config = dict(
    train_examples=39062,
    n_mels=64,
    hop_length=160,
    method='mae',
    encoder_head_dim=64,
    encoder_fused_qkv=False,
    encoder_bias='all',
    encoder_parallel_block=False,
    encoder_inner_norm=False,
    encoder_layers=8,
    encoder_width=256,
    decoder_layers=2,
    optimizer='muon',
    nesterov=True,
    adamw_lr_other_params=0.0013,
)
Rows from block 3 of the encoder, named by matrix and row number. Rows with one number belong to one attention dimension. Each number is 50 + 10 x the weight over its row's rms, rounded and kept within 0 to 99. All counts start at 0. After the name is the row's rms in percent of the matrix's.
# q: attention query (encoder.blocks.3.attn.q.weight, 256x256), inputs 0-85
# k: attention key (encoder.blocks.3.attn.k.weight, 256x256), inputs 0-85
q.139 096:35 50 66 67 51 69 36 41 55 49 37 54 51 48 54 45 49 53 55 33 41 54 53 47 55 50 40 71 49 64 59 48 31 47 50 51 51 63 45 57 46 38 39 59 38 50 55 55 42 47 59 54 51 58 53 63 65 46 49 52 72 65 34 60 33 64 22 57 41 53 50 61 43 36 44 44 55 72 59 56 46 55 58 59 42 60
k.139 104:62 53 51 49 52 60 55 39 43 41 41 54 60 62 45 27 29 49 47 43 55 58 64 44 60 45 41 63 50 78 47 43 58 65 44 46 48 54 49 47 51 45 48 61 41 46 59 47 51 56 62 49 37 56 54 33 51 64 39 48 52 64 53 44 41 47 46 57 47 45 21 46 65 34 35 46 41 63 59 41 54 47 56 51 48 56
q.140 095:42 58 51 58 40 50 40 53 49 44 40 44 42 58 37 66 35 60 56 36 60 64 52 46 45 47 55 55 59 41 52 48 48 54 61 50 63 38 44 69 44 38 54 77 46 42 51 38 44 63 41 67 39 35 56 60 44 76 28 43 53 55 58 45 47 53 56 57 54 57 40 48 44 47 53 54 59 63 46 43 38 46 48 54 58 38
k.140 107:45 54 65 69 51 66 38 52 49 51 47 49 56 36 49 63 44 42 48 35 48 45 55 55 61 68 41 59 55 59 70 60 54 65 50 50 44 53 65 70 51 61 42 56 22 31 36 43 39 49 45 65 58 42 58 52 35 28 53 60 43 47 73 60 41 40 51 52 48 41 55 45 51 49 61 58 57 49 49 63 69 62 32 68 65 57
q.141 106:56 32 46 57 65 47 51 62 48 42 50 45 60 41 55 46 65 54 61 43 53 45 43 56 46 44 43 42 44 37 73 52 59 42 52 45 48 41 59 57 52 56 63 66 53 43 38 48 33 55 46 63 61 58 35 73 46 47 61 42 22 44 52 52 42 52 35 49 45 53 59 37 47 54 48 52 58 38 48 59 51 32 45 54 60 57
k.141 101:47 62 43 26 59 34 56 64 59 41 33 40 63 53 72 56 56 51 41 43 55 54 50 53 56 49 53 40 58 43 44 58 40 52 48 53 51 49 46 60 57 61 48 45 46 65 51 58 69 56 42 53 57 52 36 63 37 50 54 51 53 52 50 42 60 56 54 48 33 52 40 59 58 53 39 56 57 49 56 45 37 49 45 47 54 69
q.142 096:46 60 49 38 44 50 53 54 46 63 50 48 67 50 48 61 40 49 28 49 60 28 68 48 50 41 50 62 61 39 60 33 39 51 50 38 44 57 53 62 47 60 47 48 64 48 50 46 64 44 45 51 35 34 57 46 29 43 31 53 54 56 73 45 63 48 46 54 49 59 51 52 70 34 44 52 41 27 58 60 28 48 49 52 44 59
k.142 096:57 55 55 66 53 47 48 57 48 49 61 70 41 37 56 32 41 30 44 48 32 49 56 52 58 46 56 47 52 70 50 39 66 39 37 66 32 63 52 51 53 44 36 42 66 46 48 39 40 41 42 48 45 53 56 44 55 34 51 50 54 61 52 45 50 36 68 65 36 64 63 33 44 41 49 73 51 54 41 47 48 40 45 42 48 62
q.143 108:49 38 55 63 59 59 50 16 49 56 46 44 51 59 38 51 45 50 52 56 48 53 48 52 38 48 39 63 47 32 37 36 45 48 41 52 64 38 63 47 63 47 63 60 59 46 39 57 41 66 57 50 55 48 50 59 40 57 51 55 47 25 45 39 54 46 37 34 49 30 43 41 50 70 73 49 56 56 31 56 61 61 37 55 43 52
k.143 104:40 55 48 49 39 54 51 49 41 35 60 42 73 51 52 37 38 41 62 50 50 47 37 46 64 58 42 50 52 70 49 54 64 61 40 66 68 47 34 71 55 66 61 49 33 50 44 36 54 52 55 58 42 51 58 59 32 41 51 52 40 49 53 57 48 35 47 45 65 51 37 44 60 52 41 57 46 55 58 63 47 58 57 51 54 46
q.144 101:58 41 73 37 42 34 36 38 52 50 66 42 47 46 48 60 27 51 44 62 72 44 59 51 55 30 57 49 55 62 34 52 59 57 55 47 43 43 63 21 54 30 49 49 46 43 59 53 51 61 48 63 57 38 52 48 29 63 37 43 46 46 36 51 52 49 53 27 33 54 42 67 62 38 58 46 58 51 57 40 48 48 56 51 41 68
k.144 100:50 30 47 60 48 46 54 46 48 62 57 42 42 39 37 53 53 59 61 54 47 56 47 58 59 55 52 45 49 48 80 35 58 38 47 55 56 58 76 55 45 50 46 40 73 42 51 39 43 49 49 33 37 50 47 56 46 69 52 50 46 48 55 46 52 40 49 34 40 46 51 53 39 58 44 50 46 46 35 45 57 35 34 39 47 50
q.145 102:45 51 43 37 55 44 45 56 67 43 44 52 57 57 61 45 55 68 35 41 33 53 59 39 48 40 57 37 61 44 32 52 43 51 67 50 51 36 34 49 56 36 44 30 55 52 48 45 42 54 58 72 43 61 42 36 46 65 37 58 57 41 58 49 53 56 50 62 68 43 50 49 48 50 44 35 41 53 41 45 46 54 55 41 39 34
k.145 101:37 58 45 76 48 51 55 68 55 72 72 59 33 35 63 42 56 51 55 57 48 51 41 45 35 42 56 51 62 44 56 59 43 53 41 58 51 41 53 43 55 45 59 55 53 51 55 37 34 56 66 43 64 69 33 28 49 39 57 43 43 61 56 46 59 33 37 56 53 50 61 51 53 54 34 54 35 49 53 61 69 45 57 46 58 49
q.146 108:52 67 52 53 28 72 59 51 52 59 37 57 68 51 49 48 46 29 49 44 42 52 56 54 50 48 51 39 54 56 55 66 59 39 36 70 44 38 48 22 46 62 44 45 76 35 47 66 46 39 50 41 59 51 44 44 58 39 62 53 71 66 45 29 50 56 42 28 56 40 49 51 49 62 41 65 48 52 44 59 60 35 41 35 61 65
k.146 107:40 55 53 43 42 40 64 53 55 43 44 49 42 52 40 49 48 58 58 58 58 55 49 44 43 40 38 49 45 49 39 33 53 39 65 44 53 61 61 43 52 59 47 52 61 66 60 41 72 45 52 58 57 49 37 57 45 43 58 37 40 54 50 46 63 49 40 47 57 47 43 66 47 61 68 62 55 39 57 63 33 39 33 47 48 43
q.147 105:42 46 63 66 41 50 58 51 60 47 55 38 49 69 49 40 59 43 45 59 34 64 40 39 52 65 48 56 48 45 58 35 32 68 46 51 54 54 42 58 39 40 56 50 59 46 50 48 62 54 59 34 51 55 40 53 51 56 54 62 65 45 35 59 67 46 52 55 56 42 46 44 58 68 38 41 65 53 61 59 44 51 50 52 48 44
k.147 105:60 59 47 34 45 48 70 40 29 39 47 57 55 30 50 42 42 55 55 58 44 46 51 57 45 40 56 46 51 70 51 40 30 58 65 41 58 60 57 26 35 51 61 40 51 50 66 49 45 52 54 51 39 31 63 29 80 62 60 66 46 40 46 60 47 53 38 46 49 53 40 45 60 44 51 39 49 70 55 46 59 47 52 62 54 37
q.148 100:57 46 62 52 49 61 53 48 42 60 54 49 44 53 28 42 57 43 37 44 53 61 61 46 55 58 46 55 53 55 57 52 21 48 46 31 63 57 45 70 47 64 57 48 44 46 58 46 52 56 58 44 50 43 55 59 61 29 39 55 50 53 64 53 65 51 60 47 17 71 45 41 52 56 47 38 28 33 56 34 45 39 43 48 72 56
k.148 092:65 30 66 61 60 48 59 49 32 41 45 60 44 48 47 53 40 51 33 43 59 57 34 41 37 49 64 60 56 67 53 54 59 62 47 52 35 58 63 55 45 33 46 37 45 51 46 61 53 53 44 51 57 39 50 54 49 50 18 36 46 65 49 72 37 43 48 65 46 50 65 44 44 41 54 47 45 37 54 57 45 43 51 49 54 68
q.149 104:47 42 43 32 65 50 42 61 54 46 59 55 37 55 52 59 58 35 44 42 35 53 42 53 55 62 46 66 56 64 51 58 54 46 48 46 73 60 53 63 48 56 73 62 47 57 46 49 49 62 50 51 36 47 57 48 51 46 56 45 61 45 59 59 39 50 55 61 32 50 51 49 42 60 39 50 51 55 54 44 63 53 54 56 47 46
k.149 098:58 35 59 43 50 45 37 62 40 44 56 51 61 51 51 55 38 43 43 53 44 66 51 49 47 49 54 58 59 40 33 46 55 45 54 38 69 44 44 49 70 35 42 50 67 44 40 38 58 63 56 39 51 50 59 67 32 46 47 49 42 40 50 50 43 58 60 48 54 57 61 51 53 72 57 35 47 48 53 36 52 43 56 63 59 50
q.150 089:57 22 45 32 59 44 46 46 40 43 39 51 34 41 42 48 62 60 43 62 37 48 50 56 36 45 46 37 38 41 38 54 52 43 54 53 55 48 70 53 46 56 44 61 44 66 52 40 45 47 58 46 51 46 64 49 64 57 55 39 51 49 35 57 39 50 54 54 46 47 43 54 28 51 53 41 71 66 46 42 54 50 45 43 53 55
k.150 099:54 50 51 20 49 45 48 31 45 60 44 42 43 39 39 51 39 33 44 52 61 63 47 48 58 49 53 48 46 55 59 53 44 43 56 47 47 35 38 50 51 51 47 54 22 45 71 61 42 57 53 41 50 53 40 56 47 37 50 47 46 49 60 60 38 53 51 52 42 42 40 50 51 60 45 37 72 53 45 42 67 51 50 56 56 59
q.151 075:55 58 39 73 32 61 55 42 40 45 62 57 76 49 56 49 50 34 56 68 59 34 52 48 48 61 28 54 43 44 58 55 37 58 37 50 45 49 51 41 54 59 34 54 30 45 57 53 61 33 51 52 71 43 50 45 49 52 68 64 35 57 50 45 37 58 45 59 55 43 54 58 57 20 47 56 26 41 54 68 55 52 36 66 47 52
k.151 069:51 45 54 53 54 51 62 47 60 50 66 57 63 61 52 33 59 51 45 54 49 42 65 48 36 39 47 47 48 40 31 38 57 50 38 49 63 51 57 51 39 47 43 48 39 47 61 49 54 40 58 53 57 34 59 58 45 68 33 61 57 50 35 49 47 50 23 49 42 42 30 54 67 47 42 44 33 66 46 37 37 45 64 52 43 53
q.152 092:48 58 37 52 40 66 81 43 43 63 34 40 74 62 53 69 42 52 54 41 72 61 50 41 44 39 69 33 51 62 46 46 55 54 42 52 32 38 46 42 62 62 35 41 52 32 51 52 48 42 47 44 51 59 59 43 47 28 41 48 68 65 40 49 53 48 46 48 54 52 50 53 44 57 36 54 46 33 44 35 43 33 41 49 57 45
k.152 099:38 68 50 48 38 59 57 39 46 60 52 57 46 68 55 43 45 60 75 48 45 45 66 43 53 44 38 32 60 57 53 50 56 46 56 58 43 52 64 46 49 61 33 59 39 59 55 45 33 49 60 42 51 58 45 23 52 48 49 41 68 47 57 48 38 54 58 45 44 45 54 48 33 63 50 51 49 49 31 40 42 55 43 36 50 45
q.153 082:40 47 64 51 46 57 28 62 58 55 53 48 44 52 57 85 45 41 63 30 56 63 56 67 34 60 46 38 55 40 35 45 42 41 46 43 55 44 37 37 50 38 42 65 49 48 42 51 44 61 39 60 52 63 51 61 37 38 56 61 53 46 47 46 47 61 69 45 45 54 50 63 33 62 55 53 57 60 30 30 60 44 34 55 52 62
k.153 086:60 53 46 53 57 45 39 61 46 63 59 26 52 74 43 58 41 57 66 48 68 51 52 41 57 52 39 51 66 57 39 40 69 53 48 46 70 42 52 43 61 43 51 37 42 51 62 42 52 68 51 37 33 39 58 37 18 54 50 44 48 55 66 43 57 39 50 52 42 51 58 51 40 52 43 48 50 38 41 32 70 48 51 58 33 40
q.154 083:58 65 43 45 48 59 49 34 44 44 38 54 63 59 40 63 31 61 44 36 41 66 56 43 47 48 62 64 53 32 68 36 51 50 46 42 64 44 46 54 66 42 64 48 54 39 37 50 59 55 48 45 42 33 48 49 41 64 37 46 50 54 62 40 42 64 49 37 50 50 41 52 55 48 75 52 55 44 54 63 47 57 50 57 49 54
k.154 083:46 41 52 57 51 56 48 34 42 41 47 61 57 34 54 47 52 41 49 43 46 29 52 55 49 60 75 73 46 64 71 57 51 48 52 60 49 61 56 78 39 58 59 48 42 38 38 46 54 43 53 54 49 50 53 56 48 32 39 50 45 56 54 50 37 55 53 53 49 61 41 51 50 52 52 61 47 46 68 73 45 52 46 57 52 56
q.155 085:59 50 54 38 65 38 43 68 48 35 61 54 33 36 55 57 59 43 50 43 25 40 69 29 31 52 53 47 54 48 77 44 38 41 73 50 45 56 31 55 49 58 63 51 60 40 60 38 52 60 50 64 37 62 45 52 46 53 49 37 29 64 63 44 43 60 45 52 71 60 48 62 49 36 35 47 56 68 46 44 42 45 68 46 59 56
k.155 089:64 43 54 49 46 47 42 62 53 45 50 41 37 61 64 43 62 70 51 52 38 52 63 56 33 39 64 57 73 51 30 58 37 61 57 45 48 35 56 55 38 45 60 45 56 60 57 56 65 56 45 59 56 50 48 49 49 57 33 32 35 61 48 42 73 47 34 57 38 60 49 62 60 45 24 53 53 40 41 49 50 59 69 66 54 45
q.156 120:59 49 37 54 65 39 38 44 45 50 48 48 61 37 47 38 56 51 55 72 55 51 38 37 49 50 35 61 37 64 52 48 70 38 69 47 39 51 58 46 42 34 51 50 51 72 66 51 39 31 59 45 29 45 47 25 46 45 42 41 45 58 41 61 37 50 42 54 48 43 37 57 57 41 54 57 69 57 55 54 50 51 59 55 52 56
k.156 113:36 57 40 57 33 36 26 52 58 49 53 51 59 52 52 36 64 55 38 62 41 57 47 46 31 63 37 65 63 52 60 53 71 42 48 36 58 57 41 50 27 43 56 45 62 47 39 62 37 51 64 61 61 50 32 54 58 50 54 45 53 39 41 47 46 64 57 57 46 39 37 62 50 49 60 60 53 66 53 57 47 63 45 42 41 62
q.157 088:46 33 56 41 59 45 46 47 44 49 60 48 49 55 52 59 58 46 60 59 45 62 54 64 30 77 41 48 47 52 41 54 77 50 55 43 37 50 58 43 61 59 58 51 49 46 35 57 43 73 45 44 56 32 61 48 34 30 57 60 55 27 59 45 61 43 68 55 52 61 54 35 49 41 53 43 47 58 42 61 62 65 33 44 43 44
k.157 088:57 52 39 38 59 51 53 54 49 54 56 30 63 70 50 48 50 49 68 45 48 58 39 43 31 41 41 52 65 57 48 54 59 41 50 56 49 55 42 53 45 43 49 56 52 66 64 40 50 52 31 45 33 36 67 44 54 39 65 31 59 46 75 46 53 58 53 64 32 48 55 55 63 37 48 43 33 42 54 49 55 42 50 61 43 43
q.158 100:53 41 57 62 54 43 52 50 52 47 43 75 51 54 57 45 39 42 45 40 33 64 45 63 61 53 62 44 44 62 34 52 43 53 48 70 46 52 56 57 41 47 52 40 50 56 48 67 55 34 33 49 51 45 45 42 56 49 55 70 53 53 33 46 39 70 43 54 49 47 51 48 56 41 54 55 67 44 30 54 65 54 55 52 57 47
k.158 100:53 49 54 62 49 42 38 40 37 73 41 63 69 41 45 55 44 44 37 50 80 54 44 49 52 46 65 53 49 32 51 47 32 31 34 53 48 44 39 49 40 40 57 62 55 52 57 53 74 41 49 44 46 56 58 52 49 33 49 38 75 69 45 36 39 58 43 54 48 54 32 61 59 55 61 37 43 49 53 56 31 47 59 44 61 36
q.159 092:49 43 38 35 53 57 29 55 46 66 31 32 50 38 43 70 42 38 51 53 56 58 58 62 48 42 58 47 45 53 41 39 54 54 61 52 68 42 44 57 62 40 52 47 39 59 56 45 51 44 45 38 43 35 56 59 61 47 42 56 49 62 38 47 49 54 59 48 51 66 60 52 50 48 42 35 66 49 33 29 56 52 52 61 49 65
k.159 087:43 47 62 57 40 59 53 60 42 56 73 48 31 32 39 68 39 40 48 52 45 51 54 51 55 68 36 49 33 43 64 36 53 48 37 59 49 54 50 49 62 40 60 54 64 32 50 38 34 69 44 49 41 46 41 44 50 46 48 50 61 58 63 51 49 51 66 43 61 51 61 46 51 57 49 60 54 41 43 49 59 43 50 56 41 60
q.160 103:55 47 48 46 42 46 55 46 48 45 61 59 33 43 49 35 54 51 43 51 51 40 47 61 53 59 26 43 48 49 41 51 24 52 34 49 44 59 54 54 47 70 44 63 28 62 71 50 68 53 39 50 77 41 66 58 59 48 51 67 43 37 46 59 51 41 68 52 52 45 55 44 42 52 45 52 35 66 38 45 58 55 45 37 58 51
k.160 103:45 43 46 52 52 62 46 53 50 45 52 48 42 41 46 42 44 56 61 40 51 75 43 54 54 44 40 35 44 30 36 56 48 66 46 48 42 43 50 56 54 40 40 46 50 63 52 57 46 40 40 43 45 46 63 60 53 54 69 51 35 54 47 50 62 48 59 60 51 44 62 39 36 45 42 41 48 45 32 50 45 58 58 43 49 43
q.161 101:43 46 60 49 58 33 55 42 41 42 56 62 37 49 55 43 51 36 56 62 38 64 52 36 59 72 50 55 58 61 51 44 53 56 60 56 38 48 32 48 58 50 42 43 41 56 46 53 63 50 34 50 38 43 55 64 46 58 57 57 27 43 64 50 46 53 56 70 62 61 45 43 46 52 71 48 56 48 60 73 54 56 42 52 38 43
k.161 108:40 32 46 47 46 67 59 45 51 53 40 22 49 54 59 47 52 45 48 62 42 42 46 55 65 35 67 57 44 50 50 53 33 58 46 65 54 39 37 38 51 58 53 45 48 48 39 67 59 59 56 52 34 47 63 83 58 61 43 48 51 57 42 45 49 60 42 38 56 48 68 46 60 38 52 31 41 49 49 42 47 68 61 47 38 49
q.162 091:67 62 48 67 36 59 42 57 54 52 47 58 48 37 68 75 51 35 44 42 45 55 69 41 27 69 49 52 52 45 44 34 52 53 57 60 40 45 55 50 70 38 49 45 51 49 43 43 45 65 47 47 46 42 60 44 54 29 46 62 54 44 69 45 36 61 44 55 71 52 64 44 52 41 40 51 54 45 47 55 52 55 51 49 48 49
k.162 096:43 54 60 36 40 61 57 54 41 46 45 52 42 57 59 44 51 51 37 51 34 51 60 48 42 40 63 44 75 52 55 45 50 55 64 50 51 47 60 41 48 42 50 49 60 53 57 44 50 56 39 44 40 47 66 49 51 39 59 37 57 64 66 61 36 55 34 58 42 41 48 63 48 36 37 52 47 38 38 51 59 71 46 79 32 31
q.163 073:33 50 43 51 43 43 51 53 55 30 44 56 65 45 53 28 65 50 54 51 55 75 43 67 54 50 51 43 54 51 45 53 53 58 31 52 57 48 41 48 62 67 54 58 51 47 39 58 48 55 42 51 72 51 44 58 40 68 60 65 51 32 49 53 56 57 50 38 39 33 53 34 30 57 57 51 52 50 42 75 69 41 40 35 57 58
k.163 072:40 55 34 48 65 57 46 53 48 48 34 38 52 45 49 57 47 49 71 52 69 60 53 56 55 46 64 41 53 57 56 56 45 48 45 61 59 46 37 56 52 49 44 61 45 55 48 59 56 46 65 44 35 45 53 57 49 56 43 64 29 35 49 51 63 54 52 49 38 47 58 54 50 81 40 45 40 54 54 57 49 35 37 31 64 58
q.164 098:62 59 51 38 43 66 49 48 49 51 43 61 46 57 43 67 36 48 28 34 55 37 66 34 58 41 43 43 53 65 51 51 40 52 36 40 32 42 33 45 44 48 48 46 65 50 67 62 69 46 56 38 55 49 55 32 45 35 58 76 64 55 49 40 52 58 50 30 48 38 56 61 54 55 46 59 44 62 46 50 45 44 56 47 50 57
k.164 108:59 44 37 40 37 32 38 47 42 53 49 56 38 45 54 35 36 60 60 54 42 74 43 66 58 58 62 46 61 48 40 39 49 62 42 47 38 65 62 61 60 36 45 40 69 62 63 41 63 35 52 58 37 66 42 42 52 54 76 44 46 58 42 47 60 43 48 56 56 53 52 59 45 46 46 73 44 40 58 56 16 68 51 43 41 58
q.165 105:53 52 45 41 45 35 55 56 49 60 40 54 53 53 51 34 63 34 34 68 57 62 60 55 53 49 17 65 39 68 50 45 38 60 42 42 46 39 42 57 43 50 51 35 44 59 54 50 49 55 51 53 43 54 55 50 63 45 50 60 38 57 55 57 55 70 49 61 47 55 50 54 45 34 45 56 59 55 45 49 57 41 55 51 25 49
k.165 106:58 62 39 57 33 45 43 51 36 68 69 58 47 50 53 46 61 58 43 64 50 38 66 70 56 43 61 55 53 61 58 42 41 42 32 63 49 44 25 40 42 47 60 59 58 33 53 53 59 52 56 56 33 30 71 46 71 67 57 37 62 43 41 46 52 41 47 48 67 56 51 55 54 32 32 46 37 37 37 50 37 40 35 42 53 47
q.166 089:48 41 55 74 39 60 41 45 44 63 55 57 44 38 37 47 53 55 55 55 45 42 59 67 46 35 55 50 48 65 50 57 61 41 45 41 69 44 61 46 36 53 58 42 49 49 57 51 45 29 39 55 51 44 27 44 59 36 51 44 39 65 49 50 51 59 27 36 66 47 42 25 42 35 37 51 52 56 49 48 65 60 55 60 57 52
k.166 094:40 46 54 51 36 54 63 61 48 57 34 66 57 68 49 54 45 51 19 51 61 50 58 39 43 57 61 40 54 46 39 42 47 45 56 42 60 38 61 55 28 50 40 65 39 45 53 57 64 53 42 68 50 52 63 71 43 61 38 51 60 70 54 58 48 52 44 46 52 47 19 71 75 50 23 63 51 55 43 30 44 50 67 49 54 38
q.167 108:55 56 57 44 60 66 48 60 60 44 54 58 74 46 53 56 54 53 44 40 49 31 56 50 42 36 42 48 47 52 72 48 42 34 47 38 51 50 35 57 40 55 39 61 47 40 68 41 51 67 52 56 56 33 42 56 41 49 36 50 54 59 59 33 33 52 25 58 64 58 42 60 50 32 33 54 33 64 42 54 43 46 60 48 63 50
k.167 103:59 42 60 56 55 53 50 57 61 64 41 49 57 73 66 31 42 68 54 49 38 49 60 44 41 47 53 67 67 58 59 45 63 48 57 38 37 50 71 61 60 41 46 67 40 52 53 55 56 43 56 49 56 65 37 30 25 50 51 48 43 33 41 51 43 42 38 38 39 44 44 53 49 45 23 81 44 51 37 53 55 57 55 52 51 55
q.168 093:63 34 32 56 47 49 58 66 42 37 67 73 42 69 47 60 48 66 48 57 31 70 40 33 48 53 42 46 46 57 48 63 39 51 58 44 53 59 53 60 59 56 40 48 48 59 66 52 56 58 49 56 67 59 38 57 47 52 47 37 55 30 42 56 52 41 59 49 52 33 40 54 51 57 46 63 49 42 48 46 53 34 38 33 69 45
k.168 103:43 39 49 26 47 51 50 46 46 39 45 49 43 41 42 35 50 58 52 42 33 50 44 61 39 35 48 45 60 44 53 63 58 48 63 44 47 25 52 56 47 44 54 52 48 52 53 58 41 50 57 48 42 47 44 59 51 52 38 44 44 29 39 74 54 69 35 52 49 47 57 48 47 48 48 41 51 32 38 50 49 84 43 42 47 51
q.169 098:38 74 37 49 43 65 50 43 54 49 45 60 51 61 56 63 43 68 54 32 33 58 40 55 45 55 44 38 61 36 47 52 62 60 56 52 50 62 53 34 33 49 33 52 54 49 46 66 45 33 49 49 44 56 38 34 47 61 56 40 72 49 47 54 59 51 53 57 48 45 25 64 27 60 52 55 50 72 64 55 52 53 48 26 51 52
k.169 101:47 54 57 46 54 40 47 40 48 39 52 51 59 54 44 44 51 65 57 47 55 40 40 46 48 34 48 43 42 49 36 60 62 49 55 33 53 49 46 46 54 66 35 47 37 56 64 48 43 48 59 46 43 60 49 44 43 45 56 46 34 48 57 53 56 42 59 52 58 55 23 54 39 51 75 46 45 54 58 46 65 64 36 51 52 40
q.170 118:43 41 58 62 42 27 40 60 41 53 71 42 38 61 62 59 47 46 55 58 37 32 52 60 56 61 78 56 44 73 29 46 51 57 46 61 56 61 48 45 38 51 52 37 53 40 41 59 54 42 49 55 45 56 75 42 62 77 47 43 50 60 46 46 54 47 56 51 34 46 44 52 49 46 49 55 64 58 55 54 41 59 56 53 29 48
k.170 117:48 50 58 61 55 64 45 47 56 46 53 42 34 57 42 68 47 60 49 65 61 29 49 47 57 42 39 57 33 57 41 40 43 41 58 47 61 46 52 38 44 44 46 67 57 37 38 41 45 51 58 38 50 49 51 51 44 63 40 56 52 23 43 60 49 62 52 51 59 39 67 32 47 66 69 48 63 58 44 42 58 27 63 46 42 39
q.171 089:59 57 47 38 53 33 51 70 63 56 47 41 54 31 46 39 47 55 59 53 57 50 32 60 52 43 59 45 49 32 65 44 73 60 54 51 57 58 66 48 45 50 60 49 63 57 39 47 39 51 54 44 38 55 49 42 58 41 47 45 37 58 57 52 59 40 47 41 46 68 65 43 54 52 32 50 62 43 61 48 49 44 71 38 57 55
k.171 088:41 56 48 49 57 39 46 63 46 54 36 72 42 32 57 78 68 46 34 45 56 47 50 58 48 49 65 39 51 28 54 51 36 30 61 36 52 58 44 31 33 47 38 48 69 62 46 58 55 58 42 43 73 53 48 48 49 44 65 57 58 42 50 43 55 51 64 51 37 55 55 63 38 55 55 51 65 53 43 54 58 38 35 54 54 48
q.172 086:49 53 54 64 53 47 47 58 71 56 52 54 66 52 67 59 52 58 39 42 47 36 38 46 64 63 63 54 51 41 48 53 38 36 35 53 42 54 49 55 38 57 48 36 59 42 45 57 48 51 50 51 43 44 43 64 59 34 50 57 57 62 52 60 54 62 54 58 50 61 49 49 67 49 53 57 52 28 59 53 38 59 45 61 59 59
k.172 091:46 51 44 55 69 41 71 46 56 55 45 63 56 61 43 49 47 52 31 49 66 43 44 48 51 41 62 58 38 63 52 45 40 45 38 52 37 50 47 39 52 45 53 35 60 48 46 56 53 61 53 47 56 67 41 40 56 51 53 40 54 51 46 41 34 55 36 42 28 48 61 42 57 30 51 67 55 50 61 48 55 41 59 45 65 51
q.173 099:41 52 50 45 45 42 59 56 50 54 53 51 63 43 64 55 28 51 56 46 41 46 41 37 51 60 54 41 61 38 53 44 54 52 68 61 52 53 59 47 40 51 38 42 53 55 51 48 45 57 49 65 35 33 39 58 35 75 37 29 42 50 44 56 51 37 58 59 55 48 47 54 66 61 56 45 54 37 51 50 53 53 49 39 47 40
k.173 097:38 46 63 58 49 51 49 64 58 58 52 55 42 46 47 33 40 52 59 41 31 37 52 37 52 28 58 67 52 47 41 48 42 62 47 47 45 50 51 29 57 54 59 54 45 64 45 39 34 56 57 44 74 61 38 44 43 37 43 48 50 54 41 56 35 41 57 63 57 41 54 38 49 58 72 39 46 55 37 56 55 49 40 49 63 42
q.174 095:44 31 47 44 57 44 48 51 46 51 61 48 60 41 44 64 46 73 59 65 38 42 47 55 59 47 50 52 38 47 61 63 39 32 49 45 61 57 45 38 34 51 49 44 43 37 76 41 50 55 38 66 48 36 50 76 50 67 46 49 38 50 32 47 51 37 55 45 58 54 40 58 71 37 65 50 57 52 48 33 55 71 39 39 52 62
k.174 090:47 38 53 46 44 48 58 56 64 62 46 37 49 52 56 43 49 57 56 47 41 49 42 61 64 66 43 62 29 54 60 63 38 69 40 43 53 40 45 46 40 54 60 56 54 64 50 64 48 45 40 51 51 49 27 50 54 56 44 57 50 49 28 46 63 56 58 52 73 36 43 49 70 29 46 39 54 49 55 53 35 48 39 43 45 57
q.175 104:61 48 44 41 58 45 45 49 44 33 54 37 69 64 59 67 41 42 67 42 58 48 37 26 52 42 62 46 49 54 62 54 66 52 72 49 36 47 52 42 67 51 49 53 42 50 50 50 59 37 57 44 60 46 50 40 46 60 64 40 36 46 39 49 28 49 56 51 47 47 60 58 50 44 50 35 49 37 52 53 33 35 55 66 49 44
k.175 111:52 50 51 40 69 50 49 43 59 39 60 38 50 58 38 40 62 52 58 45 29 44 48 59 50 53 38 60 51 42 54 46 55 51 50 51 48 63 55 70 64 69 56 46 55 56 43 45 43 40 68 46 65 54 31 42 53 58 53 35 51 51 38 45 52 57 41 42 35 64 42 61 49 58 52 46 36 56 54 61 51 54 56 47 33 55
q.176 108:65 57 52 60 43 34 52 65 32 43 48 51 22 52 58 46 47 34 64 59 56 60 56 32 44 57 40 48 52 46 65 37 58 57 64 47 38 59 51 51 44 36 56 55 66 59 56 47 50 51 57 59 48 52 30 37 38 50 58 35 31 41 38 50 63 58 65 45 39 50 74 49 51 61 52 47 53 41 53 47 36 52 64 43 46 45
k.176 103:73 53 40 45 46 39 36 65 42 40 46 55 46 44 43 54 74 41 49 58 53 41 72 35 36 55 54 58 62 53 63 52 48 39 59 51 49 48 44 55 31 57 50 58 32 47 46 44 67 31 54 61 61 25 62 55 61 42 42 44 45 54 46 51 56 47 48 57 52 62 60 55 45 47 56 28 56 59 45 60 27 55 38 52 65 65
q.177 103:55 64 50 48 64 54 39 35 50 38 43 61 40 40 57 47 49 49 46 52 72 25 62 54 40 56 68 46 69 46 33 34 46 55 52 38 46 40 62 35 50 41 44 53 43 49 58 51 41 26 61 50 42 39 49 41 54 44 59 57 39 44 46 53 53 56 55 47 42 49 57 44 54 54 66 44 36 46 45 29 37 63 57 58 34 58
k.177 098:56 28 43 44 35 45 43 60 51 42 56 50 41 61 52 67 46 56 51 60 69 59 52 34 61 61 62 33 43 43 65 45 53 49 50 56 62 65 58 48 51 49 40 38 40 45 60 63 53 54 58 47 52 48 47 52 50 50 55 55 39 63 52 58 45 39 40 27 50 38 60 47 31 52 59 42 46 46 46 37 48 49 58 50 49 70